A small self-supervised audio encoder (BEST-RQ), trained from scratch: depths [8].
Rows from block 2, named by matrix and row number. Each number is 500 + 40 x the weight over its row's rms, rounded and kept within 0 to 999. All counts start at 0. Numbers have three digits each. After the name is the row's rms in percent of the matrix's.
# c10: first pointwise conv (model.blocks.2.c1.0.weight, 384x384x1), inputs 240-287
c10.111 102:504477512496528485501506519459536489492439499505512536535499549526507483519424467450536525464542463547516573435539469547591467480542394461564527
c10.112 102:511464545606442475457422483514506475485489526522522457544497488462507541473444529567475441550538589557464498495470455467496520477540536535467617
c10.113 103:449456508587495531487499508536468438504537433502519533492554505467474573519460464567507514526420528548519517529473496449546395495509459522461579
c10.114 099:477449471480513525585497474489497552505491446528530523584444518517477491500501521454509525400448447524453456517407529440560494491519524546460553
c10.115 107:492625439493534567468505481510573500504548485440463450509494583455419468515512472474476550449426551529506511512463477453561513436490532520504491
c10.116 098:559496445458490513489514568473485503513501494565547447488474465429489513588464498539464533524513508477532496464519478525505537499542573540556561
c10.117 104:436493464513509483470455502450547459576503520422535475503549492483458427510515504529477505556578513517512492407542454514475521499453459504585514
c10.118 103:495550499544434561515495593576489541513480450468536509497442534523516472589529572485462551513445471451574593501413508480478430525484480548455492
c10.119 099:547549486466470530519503478491476487562526551455449523516477593535512490523532502496576468500513524443509559457543546419518497453456492576532509
c10.120 102:455453467497495564490464543512528446463539491501473512464491485505470477546522465564486525515482512441544465503557495475563463519429533558478503
c10.121 102:425490428452457508520452433506455470520470539574505538538546556552428548496519473560476521483450500510542519473514515528433513491541474516558514
c10.122 097:450553488481495423522485470479495519523489594465475530495529515542411490599484521549499502485527501451535507517530481450538535494503496507527509
c10.123 103:547462471520471489495537556530481461498527518530460514568566457563506455478517499561517550468541433510534464510510390513520469513520496442453500
c10.124 099:489473458460487465540515457491565525533502425554485547420470527530498533484513454543406557514519430541509537498434519454519498558492492491510495
c10.125 106:585530554496478487549496467558573453489486443481479415575503421575462442499446452500560505486439531502529462552587556476562469454517473441469517
c10.126 101:534504474523460529469516487557498483499550468513483545565471599499510448520520569514518464480468483443431490515505490444542498514527498449474500
c10.127 094:511541463522473437497505424460491492524386418492484464524460471491520497421602480463518587533518409533516503463540525507538584525449558551508531
c10.128 100:481453489428450523492541487433441465531496559449482443486562486507539455516499460437499489484508559502498533449441518487454486462527553474474497
c10.129 101:530488457477489458513466524507479552534445483506500462495478471495503490485449455445533479607473534486511515453559440486491577443523467481512507
c10.130 107:477522433501489485522503461513577439501493487491475530548462535502505430498431447458490437424409480546519499527510431473526606561504478477478525
c10.131 101:461558479552525443457526535538478491553507435419482557462541540467460551457502525524519575484499474484507575499483516406448487418465472538475482
c10.132 102:461420490538509576437481525509498490523471476539466482495527514574432472477555478509416566478492514506508491535507452476511504467549405525529474
c10.133 104:472494456530433530555547542553538512505553467515541501511538529507545534540422557492484570563443522506567465549463521431513462441525554488503538
c10.134 105:444585455512507505569483574527492495455462513442518619500500461450506433453552526489438515596566541509505476541486573451546472494517494429509541
c10.135 103:458460496512521439486408491514474478504457494465474517493497514550443523472483518570503475566460515525444444466418515522487506513477499457461528
c10.136 092:475488501468489505497504479503477496477470529461590519528457479476504597547509514477495541532548442426521523466510543483542520505513473495519480
c10.137 101:514496436582498393539403526547479518479489465512420577504465492553510509511474445497460554448464484463449508509522584463521396463517541561506487
c10.138 111:577508470514480475497414468419500480489496513489452509550532420449439518514531488530568528519515463542502522517457546414583501466467474576468498
c10.139 104:522506401515379428420472602485493515503506468481461478542445491504525466435510538428456462480434477461519456513495493546486507568510485549487506
c10.140 106:570453538509538477510519481485520464529534484450469435523439512559497531524445532492508585514473526535476511521503467501535462515511439537476476
c10.141 106:492477533484513448451423487494503439513534551577462566540528418449456540519481511514503542522506569471417525551466478460499477494524493539479530
c10.142 097:500501442550487476496509552431565447567513558443481524422560595564450459463483541546510484541499486469433492518564490536529411485502464451454472
c10.143 104:461466479495535465539485494504526483471485459477544449521505556529474602532464568455484542554515526545387480541589597446444447477518483509451539
c10.144 105:518515450509455488521447538574470450529451533489425506556426442479498518499425467427468501541484535488510484493507563521554479514493464467474477
c10.145 106:505500469488495445535534546519470441529501496463511539535525524509501445512483468531474491550594456485617486483467525544441512491501489570425529
c10.146 109:390449555492504449559513560545458530556457461488495541540520507523465545467543475530534455463495480520490430441495502465474466463501540473484503
c10.147 105:542484446509447572523477518514521462479581493518493508479523558501453422468533463463568488571527447471466414536524447500505497518521472506470574
c10.148 103:429511501480463500534519543453453502588485460455545510531530451532484495553518511508446539451494609537537439426577530532520594498428470468484515
c10.149 108:470482496497486493437483483493521473489450549531403460503514475439522508512453551499487514535529578503526464530490527498528516477452518437477486
c10.150 104:480578441550536479533443450417508479491503371490563595494552538484534474406483452524573484529486454501510429474555441453468508568504467468479559
c10.151 102:421474442465514523456439505539521506479563488513512463455516493553477427483497469476501468532503433561562422521469500474554458438482469525489494
c10.152 103:498510474601447519465469554539476514523527518536506500499558491497527578454533477460482546560533440526457507489531565477533548506473450465462524
c10.153 107:506454554465540491506445569489431513562465480508510483431481461432542439491501506507515518592552525466436498480484531464515529495509458546456528
c10.154 106:547506491528515551470520469486457383501451503515583496499532480527510517445449526512589604520446523469529476495491498460435491514524538546508519
c10.155 103:503515542552458548533470564500536451480514488452547468546549482515546460458513436551471522448512511426516580447520539449398442441466551493531526
c10.156 100:474469492546548542472428564512485478454555508497522483566461487483530495480499502481542490476490561535475495517420572471534480474514466535454510
c10.157 108:484492415537472551521475515531489486467452496462529529555552564538477484473491562508480544492498514472525535501510458461512476476512460431532524
c10.158 104:522406515581479565523445462473466487546515529447484589489490446537521514474449432493439467521493515464565506540519525548525522544424495509502535
c10.159 105:489470596487489543522520463585475562524486519492439511533461553554486544440431513521491406485560481552497541451398474558515522506492532476544424
c10.160 106:458505422442447501529513496478550507574561526462501483503599354516472482458514534533444571528520477565503396540460508576466556505491526568485529
c10.161 103:497424567516481508567472536578470544513447475424503483554486499442470542517457457606506528526476520582473511562509501465481492428502543438436537
c10.162 109:510420592544485489505556515481442541461478510464562520558593492554436523376586551522547579562540513501501533484479489480521456471509467522458502
c10.163 105:522457482409460468512482476458501404484503479470559492522453512429543479544467586487603460450475500463527503477530502493485496474516542428449514
c10.164 102:554500490418438443543505523567476517481493539549508531525595469500499507459471472485472498496458528485456459453493474517554476509468534527500519
c10.165 102:551450459563484448517516478515449470521505528463477461504512495540534550396520473463453505547421426518485519555516453489519500574585527504469519
c10.166 105:455555472530564505414479515482489420510436432464539479553429515511521485482501472520586444449496557457508502501589502459529502546465437567480450
c10.167 099:500516558452467515516449593526521491514465416465465520494501450485492473515461495495467515491421468522465506528530533530482482487521484491497540
c10.168 098:517630510454465435526533473442447449600564496578537459466587479495461536498518590536501510492462553527547512502471492503558550508505502483501438
c10.169 101:503545570473508427455470529510481487471527382499493490532485503495504561473455480486433478500535519480579464445452537548550524511509479508454508
c10.170 106:458457530533530498535419467430527433495540528544470490580491425475523477528489503457524522576505576461537584551430530491455497451487536462514520
c10.171 109:461536526528430536497435535546480510541495578566530474562514476494475521487508466579455582461473450504475515455576494474398483463484482419470597
c10.172 118:447510522416517535529492506475501519505515555482489476492462460420461496529536482503520519508572522447555529523621447511566497466519490578541473
c10.173 102:554542504471504485504550506565501486548477464521555526462479527497451507509536471565468542478541513517522432540593528505546498509476473497488498
c10.174 105:515463510564449598473488490406468466555476464470474540537495460454522507471516558540485467518502516563528435432522485563539549529490520487414501
c10.175 098:555463512544556532503558554484512447538514561482450547531411492498525466506467513607508508475457583393490520512573496490459493520557520542531500
c10.176 105:467500531528501467482480462471466396525510402494513532521417556494495416508495477469526525503518563473504476524443470515455493497425504555496479
c10.177 100:514509515558494543465429558452479549518432494501507417460469447508522587548496453493504466537537547507534477489503504489489531492523394529502513
c10.178 094:458456507444466520501464468515467484469469551522499456515559459553541459531548453556502482472556456510466402526479531576580445502476466521482468
c10.179 103:482472535495498532540460501540488513509416523439524508528541471552515514476460531500495411526461533451546466459495503505411508537503533530496477
c10.180 109:432524482509489465551562530448451552527410571547470437467506468497469510496455590462443533527545476568461578497486478428421496518507560470482473
c10.181 108:548427554525462452511508481509456492486461465539445485462489475512540513542454494505494429504562505478529485517528521576470502485502443523471511
c10.182 095:485441444496466478576416522425499529568472458547465472540507525497508542519449541531567538459502509526536507500530441494549512531529483457471528
c10.183 097:468455606476429528472499534445480543569508445443502458453522503478454496551541468486585565563474502501546507472559567510521574471567583448466429
c10.184 103:495457535455429518510553445529457508401540460519540468491485489552551577473517593466498500573476432463489474520488517468494522524592452546535412
c10.185 101:518582503545447482523596520516574535491470451453446550424533457607541481511485451551463518483472491506449442526516437504489516421461512447457538
c10.186 098:476476517455550497507496448498580475558494470407521500468563534517520497540549468477578462445487408518476489453419515480533541446593461451457498
c10.187 096:451487432523478430527441523571547519447499476515507492468498516483555469477488495562510476498534477531448464525525515536528508519520461428512545
c10.188 114:477565497443475497468491494510522479471510384552450469511551518516526487595455445494442533524426455484555564530425491509512480511528504473448502
c10.189 106:432529539514553608534512504449431523543448522508550599469502541485455446527489474491531464520483507539542542446626543508536508499478459464490549
c10.190 106:556464490482488532512557497505494493593444520573447472472545466403512517527576524510482471496500448508495513486460506481483502547527586548440517
c10.191 104:482508474520494515540549442483481474487492450455489530463521508483530528451510531553422531504538512439460528484517468557513448500517457483482455
c10.192 102:545519512425543514571425434481443398552526428485497502563493524526551438516451422502535510531496494408568534496496491496523416459444462547474480
c10.193 104:509479490425472509568446534573486479500613514484479492503539552495474474551485571479444552490491372513508524427451419473512458485477506492396546
c10.194 101:493479493548479532478539573566471511462559420525541505578444452467459478465510529576493454530495499485442525527500461465494491525536526508555555
c10.195 102:470527480506415463570500504567517503561449462477586464555427458520526499538486396491446567448545546521556484503501546540538552592483454529506497
c10.196 099:489548521582586514528517473478556488496642497477498500513527419407538561481539516430479488521508460475461502427522472529555488477415550564496556
c10.197 103:467517483518457492495550477476452441507560485499505514483542576465570462466442469500539557421535497512500391521493489525526548507508500495502484
c10.198 098:417492522515519449466560527485462471496514537472475540538535430533479479581554586497530557443492557530443470524502394479499482535502505529457500
c10.199 105:453520441573529494450484521502564421585544513444545560496473483470443553512481475624488504534541477488459425535541511451484569546517443483442505
c10.200 102:470448490535443534467500573505531504565582544482484556527509483442547541470563557442478473582524490509455516533473579500529505476477524459517474
c10.201 104:556483491395457470579524553470546524533475464478497495552490453494458475505467497470467514491441512485523434509533466503519528474523584485464523
c10.202 104:496507502486425494521480549505537471493471448494522502541439515495481562516438480532515586460506532510506415536501480508489441446472485445492511
c10.203 104:532463456481438558553462524447367473509496550519513518513523499578483434489466461574423540489530504462454465512525441476542548528503484491525508
c10.204 102:568572508432460538508580485499484502525592523512502525536478499479465512539494420487506523502454484535489517508590535469474519438494547530538495
c10.205 099:479502488437437539470457441545540509496489488496491495508498488422569477534473519518479435539473551555596539584498529501513529482470490560469449
c10.206 104:453471523526481524586432584526509494537535535472491425521448499556467476475504559480484530453524507472518447487536429502467478525500467486554482
c10.207 101:521494478558490616592594511516484478516516530517507473432486467489473440482462468575510491451466471526486508538510476459517529485502550480480551
c10.208 106:536474508522523477486497499493581520455495463452513465507566440505461453514476506548441530482458541481522473474534535475458525548537511499483571
c10.209 101:506540558521537440525500522534482553462524516538505493509560518526523529529555533516438543506540511475456443530450496526518447446496525512481394
c10.210 100:482521532492498416505492494514583485517573510507474503472488481499579518507534528560567532430481434546503400493521549529570493495467457517510519
c10.211 100:467520507518454477542457531503462462514500463533506505503463542466529503534494453465531546424472572480437522493478554517469445451495493492553501
c10.212 101:574540446518491454423524500568550473538554501566509529511532447555507552510499515581528417503463602498501488476421517492416464546480527505503585
c10.213 098:509515444505467503582472562507439538522453536441505476452464495520478509492509580477466453520511543473553474457552552484534507486465469523523525
c10.214 103:524521501447468413471529521480481503451540472513560492506569570467506431506469464499465533469465508485511480448546506488475592480477471467446470
c10.215 101:477461418508510491460499520462469561477521488467504478554577448556460485527446471475453575493472497502463504603457548478531493449485532503470559
c10.216 104:505515518531528511416494493497528495573518547511509537500460520475505523477425506511525465580502536553490546489435485503489488493543511494508460
c10.217 102:575511390599498399550517494570449468469505419532519532440480544547469549511532536520431473491477497580495430536539486517516566510509589470492494
c10.218 098:475573444515444486488502569496451466512497431484494559506486532579468422516501472463471493513484548580525517514511515517526506469524464520566595
c10.219 098:477474463548527523500472511515483499513444469500476490583570507516550500546515453530492534470479422563443410506542469452460490495401486468483508
c10.220 101:430488534471483452523488380477519455575477513493510499532490493475559488512542500452554527511541520533507454498515537503516570469562568577469483
c10.221 101:496522497432409545518489508505502485549480496502543530538483527529497515537455464557468435490460535487489453516465558435463529511518423488525530
c10.222 107:496496418515489510468553456456457456477521496549623483497477561462486545568518444502512507545506564454494464481446582507435507503482474475485582
c10.223 098:484471483503494482548519489489530532508521493494477516567467542473460456469487470477492534507549483581453473517535458432462559504563389513546471
c10.224 102:521476541492560482510569524530476457549500517528490460493526476482462521439448474561590485564484577530538414610517463437518508507479554533511513
c10.225 105:455494519476486504561490517509471501393498447516552524519575498517472415463496465499437474507535535425469513455504482465534541442502480461450479
c10.226 099:422569533490468495499531514524524509519581481490512495471483488491487527488489503498467529474490497473463443438514538484491537532458399447527480
c10.227 108:462471457535530486471474553531489492444474466452518589453446514573453451513517416482520488473542528536591421440527523503500445469570535462436495
c10.228 099:452579506446491521440495508564543508500509472448533515481441560450485601495541453543517484437496526488570510568509415527556448487530530530450525
c10.229 102:508485498508509481501540519498444527470472383460499511579475510456442539491578504540484513461498462513495508577470417445528469540506560446560552
c10.230 104:536477491450508525492533513546489472508472545497516469483495478506549479511444506435594459441504484538424480520577478543574490526459475503537460
c10.231 098:432579484562535430488477584473472447518542422509512516455473541526520490442508395501507505533504466459444501482551477587556458472465467508554562
c10.232 102:498511512482503557493542532434456436493532503457488546565489435536472518467521554518477512588533445514548464534485498554493544534479491511485505
c10.233 098:537523550462475489472508498475507459420535462454501480491486548464527533564484472568502457517595482518508453491552435472530450493428533568541525
c10.234 098:472517518459494465506487580548538460480515497522524558484511458539501521564526552432516577584545450496493546501581447468467517471482445486477446
c10.235 101:446528539512507521467499456507533461513475525461548559533437532555530481501505483531548496490574456507507450605450514441466483513533521543515518
c10.236 093:470435487593547458483441501480545439468447520400506543482479451482504565481505519542493479598431523556476538533469536432456542425468507482459524
c10.237 104:583539513462461559519479522531479480502533491492478557618552493545427444506466550535510495526635515507556442447510514459537504451470446514465509
c10.238 105:522490441554484472537527458488444462511554511566478608478477407501464444502478575572470522447495433450491575541484503516528495465473516549486461
c10.239 102:585569560553472438549534469426480448568516383501501519453523512501516503504487531486468552530558410534536445488574445507526547451517540515602550
c10.240 107:499465466460578542511535594522530513446492537427510531440460590522454521540558494496507552514502480472500494569529493481495532534506453447481519
c10.241 105:506503562580468541486496507552499492549427477420471521457571519566474462569532472495451455550490428505487543478523527463499492477428477466528577
c10.242 101:522508467507426471579514429520551531616441502511453490582495498495478398437577546528483575500554486409479515467504629418462546523529461562431514
c10.243 098:462506503456510448473509547470471473558495494432456428512491511483476528479478595630445489438445494480489458487518491544557483468499451461514537
c10.244 097:563446488503494469532543508494510456549521544438519477500533550459468457466514483520442509419582522476509489507501497438502473459549528516500477
c10.245 102:493535448465497563491459472513552567560556572484509524433435475505465495485489547473537516507508468525546504499542559470476473477493447558548446
c10.246 103:563491447479515496512512538439555493529525535466402475492456498491481475478525524549454511463499471513513514533565496457463522420405525512534464
c10.247 103:482548435505501500495501513544420494451500489517493549494465507567527529494552465468520488473496552507507529565484498532492540544532455472485510
c10.248 102:440592583362468517508504427474444499509528528454501510528470479547536516524451480541505528534490469536480515571506494514603508537514385589444562
c10.249 105:509514487518535477477512457475449526421473482511417518523549475552447516470489532478514458462523482442560412480571525450453461442512493578409505
c10.250 096:552542539586493564507479485498391481530581488501466513531503507524476459534494464477529542490588439456493538501549457506473521522431515468476474
c10.251 103:510488488499524572529557413475556510453449450491597458508486542540498490504462513488529515488469519524465560416461476462568515517510563489500501
c10.252 110:490499462517482510557526549509459581494505460495481493582536484435450410555546447519474510537441471502473509536536507436607495535458488500460508
c10.253 098:423488531538483470540460505482519504498523491442505491509411482512490480451452518524517570497501488510518503523501470424569448499501536584506555
c10.254 095:447523484542460451560492598446497515438537517491472506506477479524498486492483504484432520485476462481544397526502420421520490451487478493496568
c10.255 102:450477478501468509549583433462500494496470565458509526510491491505566526441491584506518549506477408476518527557574460463481572491452517495459508
c10.256 098:476437429480518507529470536474493489500540457489492514472425583426452416481425463546475460522523421438482472558527488475514450482485482461509542
c10.257 104:536550468482528447494529524497520527455567528426388574494500463490488559459502542495438463531485511471563508484582533530498542562555466438503471
c10.258 105:399551519465504491501492455552517498466476480535484508460423556482496491514523534501510540524496524542522518467459434459465519550509500486493415
c10.259 102:494475501506517528473486520567551463538471572474506474479533473424498493456502452455463570471511405491508488544487474508488539545525489453495550
c10.260 100:481489484499497595471474539515508472438451469531511502572499529598496460500524583498530457494457525486439512537493505425429493469519551528523524
c10.261 099:518515523496454494506548490472576471501527467542527548527557526542455546448508522437512553501518485505597528487502423496481527571544482420524544
c10.262 099:573540505460508533548500542501512616459540479505454519475537442529505525499445540480454514544467473510467533435468561426525527540395443450461495
c10.263 100:492451444537515538527451534456555448548545481502563495545479582449518466492487503474524439532447505546473404513517443478424516488461475488482430
c10.264 106:467557525457491495471508478510457505462520483507550536485442568509453521503521481534405499518484414548532508470451542492501540566525460470452554
c10.265 104:553468552511465456473556528485595518523484432467543517464526513527435566439493525529422577485444505529552517440496504499473504508520466484471540
c10.266 104:519501528501470538426584490501540507442499576498544563481515448494563556518489528567484518541456468479546468518506537524495450499565495467436584
c10.267 099:503548545511480464501475558482495481480471397549445518503519474540426462521554491491541489556445470522519524462409495471460536498425549469485533
c10.268 101:501472498539481563511515523426573540503520552454498562457499491542420490539538479487519445472415458535489467494512510481548505548524505526450557
c10.269 098:513468517457502522484506464548517504486529489455440485499547523489498461470505530495447462575495464437521560465473496452545517540512619526536516
c10.270 105:521468588519478465475538418539494437526471471454492468541528524492536478420469498523419487529469524449491521502515510564479545535457511495470494
c10.271 103:528431492536537538459511499521503490567461530548457441515433515532525491475539489548461472542525479503477513551478533479503493496467478512523510
c10.272 099:505487461530510504622489504517506434536495441512484480451523451465508468524535477511455502483524535550450504479585495497492488447538497463516390
c10.273 101:473536496518458497530490503486559478473550474461517553479404408595560513429502449465434512471449526553444493418486528505528513492527479540464509
c10.274 100:378528488460482494530447533559513487494489484522548511518460578456532566384588505567580506536541508489526461492511568492534539476484484551484531
c10.275 098:468509562475484529497600563533424480519503520562478529518477499450525479555559504484476455522433507485522427529453513456512461469480497480472576
c10.276 100:532423447453449471545443485478516500475510436513530483521433442464465512415455488531537498531482468493513419498428540541490457604519502447547435
c10.277 099:509521449423488483461526507495437498386530447512525470557507473539546506487495518537517504568521478501530509499474512527528515463491556490545512
c10.278 101:469495518448459513515488532495520494503491428443583515497539550565497517469514490532539569540499486520452552495543579561473475532496449532437579
c10.279 107:523516469481488472478460502458582475464538537489489506468525510503479559467499504394574508530433499502522535580531418476527499515590563483471457
c10.280 104:589485568500507480522486495551561518523514451457460456495429520536475566527467504426437559534495581445536512506482512461413559471477482494554508
c10.281 104:492451480468496477526559432426501499454416468579504522458478475512500536499517493476519483524480464443598514477457484518438462451504485527471471
c10.282 101:533469554525484507548436447505552520581521496506496517542466414505575419425419547485522495491532452520426489519471535448486473539548506538441521
c10.283 101:482511451455449519448434448552464462473458491447447520525473486522466563531522443520461499430510490479562473450474491501514546472525522460528508
c10.284 100:535502499563448471530438484568530484546545485426495424542520514552442508637475465546536512470439484501501451536529514600522503497454529500484501
c10.285 105:497633452468543467468549507506573452501513544476473512480448502457545487486502496567472527484455522450484461548499446469484514561486489483532534
c10.286 101:488468495443464468547489454464502523548458577558535435488538464501453512476467525522491456500571501477494539458469447499486467405508451467508472
c10.287 097:410466560516554542492492567501380559514560491458519482491521506574525541618501470474574507470471464544511516587404566467453552518538529485506416
c10.288 105:423509530453535385513521488519431494543495565577538426496461500525560389448503499534470489554539419488537487442490478555430527536396475445470458
c10.289 100:501487474453501487461503458447518471606539485448505538484398562572456427490498524479518530506474451547514465482530469487541577538488528432484478
c10.290 104:396509553536512521477496537395481515506551473586511487438541475433418535534504491559448495517486475480528435497523609548518507503571525528548538
c10.291 100:570570487455519532529462520499493455429534480521487496511496495500561448542494468548477545510495550517501466482434522472551583542509424575519449
c10.292 097:470533496496464461422488571482577551549567457462468477557557490506440478542466457505548536495470483492470518513440564502502499467501514495572552
c10.293 103:561511483470536429508534548466531546472511521518499519570513471518507449490522509517511471567473586474441516510526580547554553554470496412519483
c10.294 101:440507524468489439527448431568489529493421511473514516491452508487467473473528466535418577534576491551490476542488416579498499491476479475530500
c10.295 100:457533459533505490507460459486486492472548577531523504480501498522460560541538486573544442527499488497489482554507495522644433524495515493489544
c10.296 108:563506468535530408493507494458515486477456506454473510528477519521509492510492515482559481484501444476563491570559523451550485454494534505532558
c10.297 101:552534566495466511511417448529601480568464437501461519483524447567558524562519488479464472513452497486565461445571455556447527458535564501414524
c10.298 101:484513454499513477480492516439511474508505487529531530484547518488532467533505527605485541537532438552435504447450462509494513537579490563536440
c10.299 102:519513512486445526477508519583472477541470525493500519475543593492512518587517558498456448530415478530472487420540566477526515486521434508472528
c10.300 103:465541504538465520494491522534502500492522472577469533458483538529439434428503574493500563473553410494470439430428462550559573484485524551486447
c10.301 100:531548481499504487499458487505490426576552530491514527464508484569504447499441483480468570426465471412505451468472505440527528537511489471469525
c10.302 097:534556480435521568438461504520500426567459552434500492576456453527481502531445526507417426528511420497591512474569482543516525490502490534460443
c10.303 104:537523557473512572474499550548568548525497454506528442564519444560513520502456510551611516474483511537503509505518503495488466489480528563513569
c10.304 108:509448510503530519520544482524477403478528502473477493531558442447525516489457494524467480536481452532495486491458529512471521490477510541475508
c10.305 100:479532560507490496439517558474520494502560510564489490502505486495539506485505478476590551461541635533503533448509537497515507562536529549534527
c10.306 104:535544473540531560479470472467500453512450483498489544554500480491570527535495523430533531503524520459496556627536503487535472428546575543458544
c10.307 103:512465496490463421426469525503471456455532494488432515529563495494498495537466494510516488497479459479590499492538469476491447458500428515467531
c10.308 104:478502483487500557547487516497494495552543496417538472497466425486504487536456468499521508501530465499539422555494522565535518557554488515475470
c10.309 100:528451537512488523541524524473448569448467506467498452490412508418476570512475449448426510490481473514477633474551469499503509500479471537545572
c10.310 104:437488483490427414519508542500474490487435471542475457476519500509477534553527482445375455501479548513493507465514465444537508504502563536512497
c10.311 109:466500507521514449449539547535478494496459474518492503494481534464542523520458469552512521518444400512515403466486511508495534530486503487526538
c10.312 102:511580531457532525523472527464502448552486565502485537514523557455423520527475495475496533570462493581570529543520492473499545485502436426532526
c10.313 104:522575470428459498534538555466465512588519493534450498443450500513534592514508532488478528517485523539496411465491528460484446450541569470547563
c10.314 100:484584521472441502615458450493479422529462436501492474543497451567480469511506536541540511475464476475445507497523517516425484438496533515444507
c10.315 099:455458489522433525453523519462487490467537567472519522562465512513517513520546502521498480505491527512492520609430464544516560496451533570483532
c10.316 098:491446500565436480486510538530564468489458506470443483535469483456511544463432455540491466532486569498489508450483491447590517460495487539467578
c10.317 102:554435528453475497478507501504459533486498536481481474526501544490458545502540506495479463580491512450565515522509564441532555594498525551518481
c10.318 107:513460472542580506540521474514582427512514455517549593449456519441482506447464455488495485542505428483469451418502477513517504539484442529491463
c10.319 104:482500494478580426502514504464510558519509415461489526509488494490441453520495501511516487437546448540546495475550508511525504560584484512506518
c10.320 107:475437513474447485471545481563519475484526472543464537490451442510527445541534418546472448606443445492458505494526510465502516502479508512541443
c10.321 101:453490483501550421458515520525516591481495462503481543491425502510457534484521462515463481606427596471554466454444471472458442464484510490530500
c10.322 106:524575473553513472461528508466492517564550496473459437483506564534600502507489502551437492472467430535565407499454481523490463446475406551416520
c10.323 102:529525504468479484505522556439493528550463474486501518520476472497436554495456471541503483493506400492491514467505494489471453509480550495504523
c10.324 103:492439436459526415545465548497469524551532481465503453480461472558518532514552548547486448534484457482493540486490494489447474500558455515521512
c10.325 102:507534496488524586500492529505541523508495433514390497497512528511479545577558486502537562486465438425563599568485502534459503535499457620536570
c10.326 102:499500468494437510523502500491494501521522493470522489524534474529516481514524534486471539492552504492445509525591466496454506549507384489565552
c10.327 102:458500448486468491453487426496420500527469460549550521492563497459471558561534448504544480483532481553460486543456492508435496485502455562481479
c10.328 104:546520465481519596492509512564501434460466502512463557540465497466482451531507536523465518477520514483499472431456496486536584487483435522614513
c10.329 103:549514408438478523484524607523503486515453497492490490506539504527535493497525395474448513501506482521633486546476549503480487559507558470489528
c10.330 103:488506450541415457587455563417462499480478484501491501541495476440458503489446452534508477527506514512563552515495443439569472474562510512475551
c10.331 106:529570515515492515505547548410467437495526515377479467501522531589481450511515539514518489501430478438486482505574447471554532447448456498447475
c10.332 105:433573547444468502498475384433489478609466514566512533450445503538479530524468538506501436443502468466428485481557516510532499512495483531524467
c10.333 097:565515507466441549449454565467506521552456472462481437516464537449532579510545548544501508538475484467551459467564500441414506509438526484489473
c10.334 102:433468537524452451466441515545513528500496448484486505497486523474448441515528541516522468493510516485514498488507482444526510546561489501449468
c10.335 104:512546494584465482478443494458591501391491446508487508609548462439463481475499438547471420573460485490521475410530457490487519508483502577521517
c10.336 098:472518507508476432532465473509556479569493490468481610480461534538495464507554507501525534487569560536526614447609518504486537512548543553543504
c10.337 099:539493452483500477553499433507511465486434505453455462513510544508506438533526520461518506460587478549500509483465492544472487500555519609481539
c10.338 101:510507460536540444530445553546535482528469504514493433544475456425513508436522460614493548540443477467560503501471505510492527519563530569504503
c10.339 105:511538450495458511570492468446517471554532462501486497545468522454520525500498509466503521477465494493483500491450517446521498454501456494518501
c10.340 106:487497447411560579508501472482430524525499502556432569561495486547508555497523470526519547576522466571514472481487485491540527416534457522536481
c10.341 107:475420453451483552494441621386468491492473479528534548504479512483514518417419529535510575483531490463456465435565555474524552514570552533518450
c10.342 099:494614430511503424493586499519482428518531433530526552507529474490540508557441510549498435509537474487451533448537495431482571507501487493542533
c10.343 100:426491507473489525453486511541494476627521480523519514504495437468453474522508525511451570474465459428464498475493507496508480513455482527534506
c10.344 104:512439510493458513445460458593487512546500461539558544567522409455451467534530435485465494510462475516527468433512572499541424417449463469549507
c10.345 107:474547429459463447504413499536552453530483513480480506418420449519570477565489573492572511479511459518443488446498485493504561436494520507449483
c10.346 106:551492511555466471511475478591503480525493458563521486489494461502450478510470484495503500612448584581528484540483552523473458438498521510510461
c10.347 105:551550447462453459513521544544536420551557429485538488519467495526507580497501415506526479524488546491492468522485520449500473571511503553450505
c10.348 107:505510472441447504501521509475520429490565487461570496562478477538485545508482488556526547524533535564539448473438543487434409442502487465433516
c10.349 103:513436419481455498525517530492434539485569478451552487459577454465437490558492585526485461543460475497505467590474516463536507527527538443445494
c10.350 099:523455553384473433497524510504502444550569523468540572538573426517491521481506541521538438455548546487469500490490468533519508526527511497535534
c10.351 108:585526499541431531516477530546440516531463494566500487480457467426518470470495530515505458514482432473491432487559518548612473561526400565525597
c10.352 106:508439485480444499444505417531502456434415414494472565546494479576502515486453450545516507536500507479470527467500563502440475520561533596497530
c10.353 098:488536514519443541443453591507578527534472510522513498498500459488478534505515441504510490488445476526425454512426455474508488422546515499526535
c10.354 103:554527464435459468547450525477470442415539512501495502424481542512534555532480473578469532525512470488560445460466507497488505542477468503480519
c10.355 101:445589535597466530551475543538525548506474501435526545505508567517462433473463526538462472506516601510464470491445504459471489486456397502438485
c10.356 102:432484493474473516471474597556434475482460482540481445532483530509506598537506507560538455578506512497513494533604500467454493495452528433561550
c10.357 104:482580486460512462442506518463458448568560500530497564515445504519481550572602508506467519496420483528508498477538527556538524523506462530517485
c10.358 103:447477536481467514542483581533460445469404454495442511505517536421427515525456502516504501558511481540514482478555516482499496462512469516503588
c10.359 106:461483499481553481479532413449466460465515494533489545492538533463540528505432468491481453562541471498505580550496565532485558506522520529546538